config.toml
model = "image classifier"
dataset = "histories of elementary cellular automata, time running down"
train_examples = 147500
image_size = 24
crop_scale_min = 1
horizontal_flip = false
translate = 0.12
targets = ["rule"]
num_classes = 256
arch = "vit"
norm = "layernorm"
norm_position = "pre"
activation = "gelu"
mlp_ratio = 4
head_dim = 64
fused_qkv = false
bias = "none"
qk_norm = true
parallel_block = false
inner_norm = false
patch_size = [2, 2]
layers = 10
width = 512
positions = "sincos"
pooling = "mean"
register_tokens = 4
label_smoothing = 0.2
loss = "cross_entropy"
init = "torch_default"
residual_init = "zero_last"
optimizer = "ademamix"
lr = 0.000405
beta1 = 0.9
beta2 = 0.95
eps = 1e-08
beta3 = 0.999
alpha = 4
grad_clip = 3.0
gradient_centralization = true
steps = 11000
batch_size = 64
epochs = 4.8
lr_schedule = "cosine"
final_lr_fraction = 0.1
warmup_steps = 1100
weight_decay = 0.1
Rows from block 6 of a small image classifier, named by matrix and row number. Rows with one number belong to one neuron. Each number is 500 + 25 x the weight over its row's rms, rounded and kept within 0 to 999. All counts start at 0. Numbers have three digits each.
Before each neuron's rows are labels from the 100 images, of 14976, where the neuron reaches its highest value: "strongest on" is what is common among them. Only what is clearly more common there than usual is listed. The data: histories of elementary cellular automata, time running down.
# fc1: MLP up (model.blocks.6.mlp.fc1.weight, 2048x512), inputs 0-170
# fc2: MLP down (model.blocks.6.mlp.fc2.weight, 512x2048, transposed), outputs 0-170

strongest on: 111 turns on; large cells
fc1.534:493485481475475456492545503505495567524510515494506496440521519478492453502538502475490502474501478514462534522485520533481556493511505535474496495519431467498468481458518534508491498497457484474530534520555481502446520477493490489509523500507477498498495486540479486504515496528501513498506506513524475503503499490497489496511484481468525504501495457506461504470531474551491494511501508568478478478507522527508495515520507518524499485554470530496477473509506476495466495504517517487550472470512532527506526517535
fc2.534:516496486494455509527491568547509466551501532484516470465478525514471521473478455469535512501501481510456463421520484534544507498538491473511487513493494526492479478494529543466491496526491510506521508504499549531534523521528498481480520507512496488517514520505520493534459533501483516530518455509458515481525473543501486496518493504474483496484538479486537502491545493492485493496459491502525481507466540485511504531468511481511495521508555485488506502460516499526484485539499496506472459479522501501508488480455

strongest on: 001 turns on
fc1.15:510510528473521516486535531504507553530486504473454486498482531480496488487491542508525516497522469487449533494513499548502536482515548518519495562527479492512493490482513486436430533491502473483538543508551501422518480509501500465490494439507489479495526505514502504554531520499470526510527522510480487490505543460460457529508520474468454511496474517477458476480494465494501505506485498504485497516503478492535472509496503528492502450506473496493516497491502483500509479517506481496533482485500494495456534486475
fc2.15:514525507499527495567502533479477496511486511501460479528479467505508468527467512531508474477515445526485504554510498516537503533518498496469488467497500475466484543520516521500500526512509502542489486528508489490466520510528484584501536452469533469413501503505491490499512487508496540475500472478470511517528498505493457498485466500492473490516505528507488496479533515486522478436462465476491481517538504466516499493543527507476507492475532536475513519505472505460504482475505485518534486491485477470470507484531

strongest on: large cells
fc1.400:458517496496503476500550534538478514505482510448510492514548527502515496488514496470504440529499486478506545528474517512503504493496519505505504474487498498495534511490463518464489495500513485519530527573505520523505530499511496517517519502509493512498497491522485524493492488492489505521489489547498507483493481519509486492517494499470516510503528513519515491503551523504470472505524525494512476459512509488498524508480486474536486493489475506467491525463511474529533444478505503494526476485501469476488497479480
fc2.400:475497478462503508515469507509532494516498517531510422468480526519488496530521500540518516499486505512460508515511521512493513531451497526571506510448475483508483472502483513494496505487468497520498486519514496466526514496504535461463487506545487489558511519467528475515488491545519501496531491501477518442539493496513503492496482485461523494473510488504526517525482519528495538532500509528462511530429568493451474487464491506494518521505512551487438481517503471475474522537505507474463505497505514559471488552530

strongest on: 101 turns on; 010 turns on
fc1.537:490500522523510519491505518501500492524521481505477493508544521498508490515493517477523527508470515468480500555501451527501509454459499521524516527534523508506510497483493499487483542475519472493474479511495538483496511516507506520538523459537496482584504523513511513482516508573468502449513509498468495513472532484510484508527540483548508490519506485525492519501503517565465564503455456505504568508493465505470481479486485529481563486500537485513522512455485491486470482501511542517483496435484496528444509494526
fc2.537:503548512458462501493469496507495454498516498492469531525476418481506496535490520508511486499524506505544501501531510504531512546514474480466486479479506508499522508492542520508509533485539499525514482516476456547497533451485467480504492498479486547519510536469510525470478473501491467510510508512493495521531531473483489488467507492483517475555510527474487464497509526513511553542519535510466476513491468503503557449531463483485463503488494532506570477464516501500472417489496511490546501480434466512525473511446

strongest on: 011 turns on; 001 turns on; 111 turns on; 000 turns on
fc1.97:429503488493528474468494508557494507505511421503483511429483480521497520476471492500499508480484500514533492494513511499476527478469476532488534485494469486544466498484500520507510508497473467526523492546483463481529487487466492498468542504471505493512553500526486497526510498540511500512420509481500512513485490527525526474475468478520505491517508488531520492520479507502448497512495492557490488501504485474505507471505517530535517480548524482500497477510507455501506532483523499465541470487535518511511504499554
fc2.97:506484473537509489494525498541496506485510488537526520555480538466542459503481531521490506507480504506511510483543496520506459529540480504521467501538508461458479489466505487483515522521520516464503457484498569508540516530454565414513480509499480485529523500512495513500502526503490484501581540496485475516495470553480515505500535489515478473494476482476487513502506460468512488525512485484488497497465508488534504476498507486437520466473522446509558515478498513525501524461502488493498555494516453547494506489480

strongest on: 000 turns on; 100 turns on; 001 turns on; 111 turns on
fc1.229:464495515482493533501478488477487495507487503488485476514529502479514470527476514529523485497547503474527508510572452505508498478493542503455489511481492532493551493505490525472494543552505487467509511506528524489499503489499519540530474504528505493551487562506571546495480541461524526475514521542472484518529534504512504480493514462491510537464478455493479486500464527487481513489497506494467509522518497532494506497509536515492470495490491449472511506502521514515497503501501523556513452486466476467515475486523
fc2.229:507520533507496470514497474448532582498501503481497477530518488513509490491497519486534503467505500517514487530443501500501497488514492462478479453485491500458462521537476488515569488467491523467507516524536491493443478468511569546516480559506514483493452488533522520516503494492492502456496484482455563532515500497464467548511494497517506526501474521483464473508476511539485448504469504549492465488506509495496472499511474484497505539531463546468441518512491535510523456495525517528492523504484549509489491513502

strongest on: 001 turns on; 100 turns on; 101 turns on; 000 turns on
fc1.296:512499523543463518539490484519499485505532479488483512459524553451524505513485488488538515502497539485482572530498460527488498467508549493476491489526520507485534485495478513503497514525501493491532474543491518529507507520572546517497498489539506520544505499502515511476483565525507547447524507540458502512508516484492496550528509461519489526476543460516486549506478551549471558515509478523481521497486462506483493498501488494524505526530534513480525475485512466534479488500504533534485442465451501495493465491473
fc2.296:470460508499511516482524425464493482512533501447505554498558546499540493475493497480499499522508469480495487473483516540448514468518520513505478449514456563497477490485441524497556479491493505465516513511486536480500489536508528495524479501472572503528510486510504543517479506490523490482485533524459495508495487528479476490535505486508477495532482474471523534496504500547491489542485483548477540464483467506491507486494461484475496500512459496497495522505483505525521473505523487561496481496500516505487508473507

strongest on: 011 turns on; 100 turns on; rule: rule 216
fc1.426:499522498531476488523543516504518502536452507525524500499495561522484495541475470501551579466523496526438532489497500508482549510513518520478504504503491509486491482499552493542522525521523491514528487470511508453477496535501507537504514489545527515489493505537507494508493527538492530475503493486469520504493494513537481488483549475482487538493479507518521533442523482512518515495487520518489504517516484482528449512501489489507493454515500468484498479499505453547485440478501483530488454486488530494513513504466
fc2.426:470506466462485481466486485486507503522513512505507486499531519514479482500465507502521461487465514496532508528473535533460518490526521497483522517462454518508500543504522512490552487488481487465494527518502472532526497479542515549543502493488552481475538523488519479509545516486472482463457488495529495488503490506518537475493481471440529488486519500520516506490517498474527549456469511486466457500504487487503461465462506489466469488514456531478496468552466478472470482499499508487577495529504477473531511500519

strongest on: large cells; 000 turns on; 100 turns on
fc1.49:501530498519492452485497507545507485538483484462508489494537533527499495471501475503513490482497491485526482499470510478519476480497507439461506507458518541490529514454453523525503496455499488509476513513479475532546514491491484472496498470520428488498539500517477502485540522542446483444508491520530505509496464515487527552482501486469526507529468489559532502491530498529456490515514511497474475468504521495500497522479445464529492523478513499494485508486490453512485477500496523479528477427477442489490511501514
fc2.49:506488486507506488503542506488519504502518506536507455500468452444505525547509473519482508504531501496477473506531495497500496497470515539462503537553501460526469496518493413478493504533498482534519521481504518432473492505509509512516512501491521512517506505522534482484496492471509496541491501480467488494495540505540518492501486522456469484495494500510505523520485516481494542483505539466539502520526496507498493495519568540480514465516526473493496474523505501465523461458486523494514461506505508490517524494493

strongest on: large cells; 101 turns on
fc1.578:512512487477454498492527487494523560539496508485508490486480488482468432492511547532482500520515484479445526473502512514467489495498516482531480523506535475470459523469529508526486482569463500456536509489553518475503521501536502489498488516508485508486498511547489480502511482521457531523519517498533458543484529495482505522522504523491534530475507509460480487495483487525519492499559510488518486504471515522515500550514521515532523508498506527509484491505491482477473492512480496501506530514531482467478485465487
fc2.578:559547472525497507485512535514537519502513471516506476517508507477483516517498488503504510472481471516472501452484512476529501500545451495547530503449554479501502481484476462487513509506499510543470462497510519520497460467479466491501535531497438474477545490507530479501521483499516479531530514492473544484559520541479500500494487496433499467487464513504484497496515493497490507501455537482492517510468503465481454479486500463483477522512459526497557466502509493516508501547467549487478486505497492509503494535484

strongest on: 010 turns on; 000 turns on; 101 turns on; rule: rule 103
fc1.568:533496497535512477484498460505593547485521501481481471475517489455492502535507518489537502467471516492472508533464462526509464479455529498472500525497542476501479502543516496563482576487553530508502505502464463527476487514482507496513481507499505507536536518502465528494518519506513503501507513520529519503489502484534503522561507492493526507494489495493463541491431526516476516519449526530514511535541466559463491488497474524504533507494506505507493493493506527500490524517499490502507531498468518517483514480497
fc2.568:503477453471495490465517495532523454532482547506492484453480489502516505499511465471518498517481533495467513483498529465525472492509527490456503495482532497506514490499521503530505442525509539534515517498477509548532475522512479521493475515474521497472478480490504495502497474466556504525502435451519518474476458463531481492527480527433521493479504468484525493516572490483488504473446544517499538503546529512521539508497459502532485500480484494517480509477525506536516485514516497502509547510522481511501510506491

strongest on: 001 turns on; 100 turns on; 000 turns on; rule: rule 55
fc1.266:520512503568473544499531484510474507514497480486507534470521500467518493521479499458530497516514500464514561507494473483532473471527524486501515484486488520487548484496470508537510533522484508502536506542501494508525496498486546493509497526495513520490515489506502517469482524486506515467504516528457486475486482507509538512529488484518517488429518481522513504503499512515503520535503505503498508530552516520526537525508490481545500531502513489495489496483555486542460489536509521533448503483466467531491440479478
fc2.266:498507522487495490468526501445463538547544468498554511523534513482495487493525546486512457476470486494500472511504521518473493477513521505510492482532483546497487487507466505471517505510518514485501523531523494487496486531542522513507507533507534482483490501515501517489462517497505483516500504545456531525502532518442463521521493514470522493479483543439468509460499476545527496497481486538498530457486422513497500501535463491497461513515454498490514562506482513575521460480528512528495495494531509475506520499491

strongest on: 111 turns on; 001 turns on; 011 turns on
fc1.409:499497472512504497480525516498534511492521484513510473464533507487500487445515509478486456510508552469519534513515480459481526478507496509483485532533470508511513463496495510515483498470439486455552459488502512505518497498490510480474489563528499540531528536539511539485543498499501508496508502454501530553525494487527463512522493506501541586491518470513456548518529505530469535578467520502515524513526515494488496500483502516502489491503494525534495504502492485510534531476479454522512481481481482494497559481529
fc2.409:509562496510493487477485518525508525510498487531529516515519482503502456510524481519468486490513486512513463509519502483495482453471484507494505560479492467499476526484503486498537446497478494497450497459535454497489484542481455466546528519514472470543467494483500476472545467535518494467494479487516495529495493549531523484517495472509543495530489502488477491526478437513514497502497516544458501524446470475474507492494489475499543502501502523508487530524470474493488456508528523512523465479516486506473490511523

strongest on: large cells
fc1.231:464535460533488516539480471493501506500474478466488456522454515487519510527493499511483474505494515489521529542470459522480507497514498495498523480493461494489523512547499492435504490543495488491521454497512516486472515543532510516509504478500529491541532517526549480503492465476503538453463496469468472519511539508526524498561478505534484545506536487481533501499505522532473521496493510497507528519493470517522546477508495523486509488542520536510495498508481465497550477515518511503511453494481484504500432489466
fc2.231:444535502499480495511487479492499534460451526499478536490484493486476486512515484503505522442518500551530455469507499508540516492515494508469510510513521477503494541496524436518525498500521503537450525523539466505485531518487520498491506495500540519511523518538489491466511508516518502468450506508479547490494513525536552503504489492503517495514479480479485532508504507531529527489480492536468495493494478505456459485486511454514491455467505498496462496510506491480491470476489459485549501511487506544506492484538

strongest on: 011 turns on; 010 turns on; 111 turns on
fc1.706:480496506504506481467514569483519550510514468521518467465471513489522507474527471502509492465496519467507505499530514483502531480478539477541524542514516497487524451479483472516469553488464508459567478496455495473512487496487537484467475519528502529496530509511514513507486515505497505499502517504463539512522503494465506490513515494484526498446483500463478496477477499487486547547481522501512547549535499517510500486493514498513501515517497514529505500512565509571514512505455483490480493497489491535508544511441
fc2.706:500563515522531551501518463490548529455528501484484486496533458495485495536496499466513550504530502495548499521486462477548509516505484500493477546477458505506483534522454491514555484452499516448480479507484455511485509495525536531524515487482525565555462518482508489484520495473527459490475474503507468532470473516526540481524497482496515480519489480488487504501457519500497500513464505476500515525492480503492512502490538471505506545517506528473480495491479532512461470481495524498516475523455488494478477491524

strongest on: 111 turns on
fc1.234:486511462498465515465510515530518519522553469505484489470462513485498460487511515545474503473494536494512515512516479532424528467516486542486522485502494523521472489516533508529502484535464408446579479490524507477531546484558500485519521526499546517495524510556504521533484531506482475526500478472509538546546553491510511477518485515485534501500546443501452513524520513530491518517483516501495471482519497508512494529526532531514492479550470510453487466523516487473461513513475479519531447491509505452530500481526
fc2.234:520513481520494517520523521484510495536474462512501505478470508486515484498502512477467534474497511486495536492498489473495480506476511506494531520475493497504528465501542474553462534514507491502526521485509527561515554456491527512435500535480464496483522513496467477500509521498455540495475532504525524523454486490499520505484477471509552503481496496570504486505495526492522508489494535512554506505511504500512475529506477525543529460532515464475494481489494462523531555507483532538487501464476481479476519529495

strongest on: 111 turns on; large cells; 110 turns on
fc1.436:523457478525465483471532479489523548551495485505446448491495487493482482509513507573475502505497522503466569488485500506519544502490521537447516497480477461476476497518543541502508480524501513471502536483513497436458492488485498457538505513479496495502478510548455522521522489512542522498513499479535488474476532484503474494531530538467558515492516498501476507533537473515513505533466551501525464497528507545503499556547502505559543495505483520470492475538498504504454467497473532502546516490499566531502490535503
fc2.436:515528512524490486527510526494518505487488498505533505502475501495499499477515476445477526467528480499526491496518439486522471493482495497504504514530527510512524463481492496512455522494533504506541454541492523564459579490492539497449537537532488564512504523505490504488472542524454518541511497538493547551511482517477491504494533514501477508487505509529503481525500536504481497490503533509546522518515505523510509501503526514535552497535544471524521516469521499532505510510481495544463518466457488475497525506483

strongest on: large cells; 110 turns on; 100 turns on; 010 turns on
fc1.750:525483504526495515534516492517499534536508493473482478450431497496527498519507477499492488509494540515504547506472509552502502516500489540533526481471477481470460485500544494489511510517478491480525457491499535491484526488504524502486495481495529478507525517547491465549482510509495513458485488486535478496476496484521486482520512541554513504461526511535513500485530497518514479503468484509564495507496517506527509532465502509541534499543530479502508494518497459490518513501500483481468485497488511485468470485477
fc2.750:510540462536493504516511510498515540504509430490469449505480522473479551531519494538489486492471516504513489547454473517525486479503482491507526486508476509536519480513473496493467521494482457515509489525491452437486461459503553499525508529513489486517494504518525486529535501503468503504491536469510566538516505487487490546506482535480480513538459485532465467485476508495464503488490463483547492517512487490496482512474493499500515491517469530491468525499448507489531538482515502450502483494470489523457469508522

strongest on: 010 turns on; 011 turns on; rule: rule 172; rule: rule 140
fc1.334:504511519498490480514502529496502515511520472511483472490474494448481474486467514520489535462541492498476523479526484498506542500504521491525498556513490507472508487480523490482471529471491453498503508509528514483502516565545536514480514490536491538503509509500583513541513541505523481531524527484475486483540520519496527518495526522490474501474483516502495503496460508526461502519520502533505516513523500564541462519533538521525531470524506497461528470507509451502506482504500463456487474489473503515513525506470
fc2.334:473522497523492494575499505450522538498507504507451482466503501523542491530465491513492493468463479479504535559452488510510497478477499488476543542479462486463550528493511473516535505469498524510501540533473493527463508523561533533482523517516491523528486523512460513518499504527466525474467533509507544517478499473532505519497468476479548533514493526500473497502491522585469581510474509525519500493507456516515468486513456485515543488530469553499494537498472524508524479456523480526496490470498495493465507489515

strongest on: large cells
fc1.298:452545494568461500525474497506519464507494469489496487509505573493492490447524461480554506493502505501448493482450444457505476464483491458494524501533513548513567497462497519524483529522521491518525473512491500496496522528501515525502530504497516516515529508511506528487494515521499530484528515536530512573492519527453495528528506493509479518497506503540514499492487548500502509472502503516526542502492451502513518547485475504509541510512512513513505494470491465509488481472494511537490469489457469477453458489488
fc2.298:507506486506473502531534496506478482496488497506486514541486449488523453499477530502496507483501501500516520497512492462509511550508496508489528502523470470508489478460531499508560495510483525471509507511467527513525532515515534481511481497522537495504492540506522528525518503519471499491555489533474465516493486537511512504492532503544457544518503538466512462512528504482526506515471452544489505548478516509522534505520500529449537484490532484517522496528496506513496460470495431540529526451495457541495475485487

strongest on: 111 turns on; 110 turns on; 101 turns on; 011 turns on
fc1.516:492509481537502514523520478520528483491488519448484504511499534448534466491491518506504540529553508449500516530501447481498484513490499508452488470527497509506543493477542521464452553514506525478516470523485524464486500520496492487508498479510541551529497559509524543496505518503487504471534521509511479526495523506492517504528521495542499502512486497523491488502497586476481500507456495540525559509495463566477512532488446523489538487511497491520495493497519487487526483518486489514504494488484476484493499521497
fc2.516:450499484472509475517501473545511439496497526471523549494518538491512493495526427515519502512508495488472516487520492479503473545508470483503473449526508503497532467498511510511495508498552525492555492497411527518494505522439479478526495478504498495524482536525503537495499476527505490502517492509474429517502496513517475463513511482523488504559522505496471499499535533476482493472492496511501485492542492513482547474499478493499484503476493470561522497511497469501499483480505511524544509492499491499516501510486

strongest on: 011 turns on; 101 turns on; 001 turns on; rule: rule 59
fc1.506:522499482537486501517494521526483495541526497496506468465464510513512517547486480546533520482497522501455503514509535523486481470445536529512535527511453492514568510496524525489483549517519491524523528490478524537499498514507503501495524463509465493519502524493509486536522499515488484499498496522471481502482514495517496495528505476520520489504521515586537489473472515515491566528476558495482531504504475533490488505483510520494526478484535513498516498501542518488494459486511525547489499459469529471502484507503
fc2.506:518499495505488487506495471505494460496472508490498481516483542511520485492511474482498537469545472496472509491490508504511512457506541523498451498478480520484526510482497474513455501498542513557488482517464488506476496525487493467491538481509457505479542533518491527499514541481486488491478535483491499489489489504537531440524544496520498480489500502533540529474517505476519538498509564524463520475470459510516467498463449482515490504507524467511559480463518493484497456499484561549488519464472504474533503520513

strongest on: 101 turns on; 010 turns on; 000 turns on; rule: rule 45
fc1.136:527517473513479502482517491499563561535533483459499500467538514488515472496476518487539500500505515499468532524501481506492548489481519501486494499490543503496496505514528519542475531474514503445505511562482491513504509502509539492485496485530510519550524507506473544537538535562471502553564483529512497475539486498512496496488521511474485523501509504513493456503468551536483505508495492531490488497527470536484479500489510527494505508508498470490503465489491507521487497491501466483511507434496483532479536493485
fc2.136:534509475457474510479527490530505490521530523472497463450513462519509491503510459468536468496528504508452476461529524449532477503486487500469508491498526526505481506527530489508496512511540529521483509486465495525490471507432495497541506478479480481509525479483475518504517506508500507520499451486513467497482497442510454527481489552434467533510493513482520510505525515476473526436474456506505508481534544514484510497513463501502482492461488491475482524485537530518509489494494474478502564480511532513491505520513

strongest on: 001 turns on; 011 turns on; large cells
fc1.35:473484527520475506469512548528500501494520479546508527440518485501547494530479551514499509510520507466509499521548497536513496505487517536527556504527480492533505495526518506457512515514458477515518498526500490491507497515510488488530520520492469522555450520510495513504469507519527503513474518520528467516510542497485528497502438500464530497515515471525511519529471530533486532530504528513490481486493496489476477457497520527521546456512551499491508492524516477485485509483522496500511487498537504447460532483538
fc2.35:527529445487481510508491505516499523455474499493496502487495490487453527511501514511534471494502484517475474496504532471475514534541476522457496493468487488499486505513552517551498512495466478486501556477541456471529491502494508568481468457499524546539494528483536503498516529486550521531482516518504475503513476546496549527468478514505506562471511503540477485471486534519511519458555484487505460513556490482521479493488526500470487515467466496477530490579527502495493554473545517507493468531567521520559527464494

strongest on: 000 turns on
fc1.41:493523507486461492478491527506501510564546471548527485458478499506512444505488515505471494482521519498508509481531500511453530464515499522519517518483506516514458487451553506532487539492470489456571511505538488499518568503575532497475489494499480513495544517531490483529489529526504475492499496480513516548539532477479525480488477485473519498476518483483451482518507493543531504522504496525504468517519490511538476518529498500504481525557484511434510488484523487518485486536491500550493442477494516470505520493487
fc2.41:486473490525505536515511519498511499509511490544485495459494507513533506486526512485482512484480499498536522492472473469530490484474498501527571485515524496564515481526529481526466508491507499517494465489461520541546547494517507488486540509455500446496501520521424531506519459527463503509482473504486484496479489483500502508459485497501489494516548507538532513524497557544494514527476504449487481466518497464465466506496519528523524473508534492496449474497483462474487504524456547526507464437472512484458518496524

strongest on: 001 turns on; 011 turns on; large cells; rule: rule 139
fc1.103:438514488497508497500525517502513501483464456446467471512502518488486503524529494530508477503505462487530503502534491491496491507514500505496527507475495511509509446477477515487447536501486484519485454525509477485514486459478505486525485537526484507513495533504545573496504517545508512500477536511487529498542505532485530513496524523467514518477471508532477512525471512500477504524519539508509489510463498504497473533493500499558526517485549503495520518521552470493482522515472528509506465481489491505507508533504
fc2.103:479513556522488495484521546505520497505520534471522494497492473587481486502515526467508530507523481454472435490505541468475454519490497490475493544507502488504477565491522492476480490517495501506472519491526497528473533445496479492508515462495487519483466474518518497482520476517495539520474482537481463528443504544457558461464495505511501476486497489472537468512510511478505470508509533505530512472487511537509480497498520467480521531515524511486499509512543511531499497495523501461506458502553508488528480483488

strongest on: 011 turns on; 110 turns on
fc1.533:445519464521514464510522559530508485501521507507544531495497500508499481470492525491547518513497465459517489511549491466469520503500513516478511491507530482519512473513509568508480509533496539514528492514512508494527503521499508528498538500517472527501499522515494547504512502493472502496454523513496519516505530493488512495508478497482574499513512480494501528521525561504465512525501570554505484491487509503478487479520505474508473529501505495490513484506545469548484481500530492502517465474501464449520527487490
fc2.533:517473498511488499531471505523497516502482525484451461490528514478514510529495543510515496482512507511468511500485483478501554485475427493486558467540513487497510533519560470460484503484504493532523486503468496485515499462456495510526521540494504513489508479533482480518511501490493466509496448455508495475504523503476432448490504549495475501519505543538497527489513514440494514497483490519543481509497529485495497486458522559505447472518524486541519457493491503453481478486476503476483508489515515464526522511484

strongest on: 001 turns on; 100 turns on; rule: rule 51
fc1.328:525456485534461523495514479518536503537534483510489506441488513466505474485449506499536499500500544505470535521486493526493514487500548507459501485481497511507497490427497521529497515541478503482534487501523517508511520536557510507508516462504484525510548503521508541510493562521488521458520518489480499527506516491477504545519471474542489523496543466485500534509481537572483532532502484547493546523501482499508478528489499478530543498525510488463491462468531446510472482525523502527507457483485506493463458478433
fc2.328:516492506496532495518518502478456474495518496444518533505507524474534480483505518496493505507527442485522468503482489554478507496509484517502495421544510530529456513518459505500533506464525495496501500506505467476522505531517545509527461488483551488477516489519528525490450487500500506521517516526465483494488528547438472529524509519494487493530488534481503516505529484548496485511511466541458525455481486488524501494509456492496471524555455490476537532489498477549515443535521484535492516470502495444500502440478

strongest on: 111 turns on; dense start
fc1.319:491543531501509484537497525490485492483467496516527500494502533491497479507505485479510528494492490509479526509480455507519487520507487466492496473528522470511512471457479515531483561459524498505531506496518464485492542487530544504485521483486516516519528521474504492472532541541488487481503538532549519537492496509505497517507507471525525476487503502541450486499486527513475522502520495517544525525553469544493486496535475499484518510515504462471524511488502445509471502511497516507494473455441479505453489518505
fc2.319:536468492518491519521519513483496475536556484536496466509464502536475525468445497489505483498495519496525474507536460463512508481498525484485516546544508511503526492500537538466505490502521518513530481491490530555507543520517471490497532505501501501518490532505504529508513503497438518498508528498507491533499543445491468502505516477494513591507538507521503485521492528524445535518506542458531464490478520499506521507521489488498550498515512509495485482484526537513485482499494494532505467469516486473515523483501

strongest on: large cells; 010 turns on; 110 turns on; 001 turns on
fc1.416:530468526508511525467515491530523523504523502456485504490558509512515481506513541502517484519479528495496501525442506476513534495465508503502508483476487504505520518480483497437496507472480502460471490517482481488489486467494515476528485482505485494534505499518491493487551508545479493420490493516505435498481528467520490535559491473500501504533505485529493484486531505549504551533443480548475486524528486502457504516498472482551521541523498551504459471495493509493497490511501512481515512470515530530462512475521
fc2.416:487502471514506482467483519502556475481497467504505510518486485458462513473492479507510492506522512484543535498522493500524569488533492487540487565508506514474503462520493539495484514494444478493542455484494530507558479502505487479504518525541497561500519485499538541527502524515541516505527519494469510510542489482487519503498501496476481475510509500471483556491465494514504511554471510513488475501459497484507480479482500465486487449503491544533526455499543476521489521478437467514519477477463499530518512500475

strongest on: 000 turns on; rule: rule 35
fc1.638:488553463500501489490517544499480527545469465505493518529442493510491494473472509544507487513527502470514509481573477507505484515527512486453512512499459479481516504471513538500517554555465543504529491485550497467528492484498475505492497481504494521499536488491514489510458488473492515486460507513490520550476525475478552484472468491525561484480471513494498495510485514487515499507500500516500490517499518481557464524477507472504495512498496505483470502530562499548484495473513485519535417512491457483504468498477
fc2.638:504444533486492528496502548525466460501547507480485475524480466512472525447502493512546503510525481525496474469500569484466473504516503470524494496531502487509457521501473562443499486507511459483506506459542483518530519453488497477489469487476488482471498487488510505517485471523487511503499483522462480508509525524436485511527529502495486472529512537486505466495497481504518513519522536488502456503474484517474491514503495497548495521520476508454485491484507505569464448524501491505486491497535566462520507475482

strongest on: 011 turns on; 111 turns on; 110 turns on; dense start
fc1.151:495495542552508522502505513521538536536519482520539488509500521487502472489467516490535522527491506438484551485503466519484520462530519514504523515486495504444530475446504571493458539496447469470544500514491519518508533535505508512502537493533521552537495506515538504521489513490469493489504504538495521489519504480528571526509503487475531504468525535502518472471485536535501515517520522501536495502501490532498498504543508500501538487511498533489500503471538500493490504478480472523457476478485476503453527491469
fc2.151:487502522523462516476497482527521493507523508514502542471512546502510506505497488476492527558513488480471509415528492516498486442487530514507499538510474508458535462493514529471468505507451464467519510465507544500503523546473456460523531501511467520541471467497534489485476499500508503489498520540486491489474507446506526522509556501539522514524511493467498524481471444523473462547536499484509502453480525507496525515501491492536504457501497509563475504486513506460473521526483485504502470500504512545465514515488

strongest on: 111 turns on; 001 turns on; large cells; rule: rule 131
fc1.399:450520495512498473482511519529528524478487504482505478477502492460481503496441517532505550515487460499509498488528490505513516509501486521471499500485526476517486488512514518531448527496477473502489483531514506456527518476509505488507488502517479483542495579523489522514524518551480503481504532499514531502472532539488523480502498519497510501493509464538486488527492509528469505522559554533562500513528509513513511478516545581517502486547556480491489494491536485502477514496471496473548463511501465528481514501524
fc2.399:478511499501479529549494504515473499484558520512510476504450481495477491468449505536521459508522491517505484524502484542509517492529485556451505494501516528525500517544504502541506491479526478529494569564520470517523543470497500504493490515462509504494468552510525536546492505474492527512506481492495511517460521502456480494505482537502507517504529547518501488539485541525512499478538481534521492485505462496520520478508512527508481509480512510436513533544504513545481486496561469493527474524505523479579515477491

strongest on: 001 turns on; 100 turns on; 000 turns on; 101 turns on
fc1.343:502490520527485503487490487518525477501513465484503499474537515468526481497474485482510493490460514466531559537506470499543495466512528494464499485508505510501523460485477517507488505519478506499516495543496497524528503505542553488509475496534512493547513522487514506477466555529484505441543497524441521503509488500502512522529465483510515517497525460511502569508500538582482575559504488511478507522549503483491504481521511523510519526525522527508509458503517488526448487522528488529524480454475496472484502502517
fc2.343:491513513499490504521509421449508485484490469468483517505567503507520493504523473468507486544562483486525521495512501485502479460514507467478473447497486551495482508485446510515507509511488498469522473494509506501475477503495572535536479542493541549507479502538524545508501520501500523501501528507463517541518466566486518551519500493516506513497472464470486535527466509561468444506526451511531504479476488481498500494484501485485516485486468509481477531502495529508530527485493514553483476547478503527492490483503

strongest on: 011 turns on; 110 turns on; 001 turns on
fc1.441:480489488522482527504505579497513520523536458536502510476475487515495517479456492498519530482497508493481478492563476502438499428489530547488532542546460512517499468471549521458494504480497447489555519471513519508505483520503478508502520481496488515537530506482492491525494487515456485524486511511466516533517557467492488494502486461547488491514533495494472485517484538530485501547466504535483483541523503485506490469511507486472490462527504512526485488514503514491453515526520468491529439474506506507474536504514
fc2.441:478527529518526538522494480474543517502506534505495486519500508572491465547472526503511516508460514497464462518475519523475486496505490478492458499486478494515532552515487469501515473522516507491424534499535517516548484504507490522452485474497519457525508445437516431486523498459486513508519492506536501483505477555501510471488515454516485431496463518527538464489473478453523491507511495466497496483471512473467471485501501495480488480508509500478480542462485463471487481484515516514474506470477489530504489486489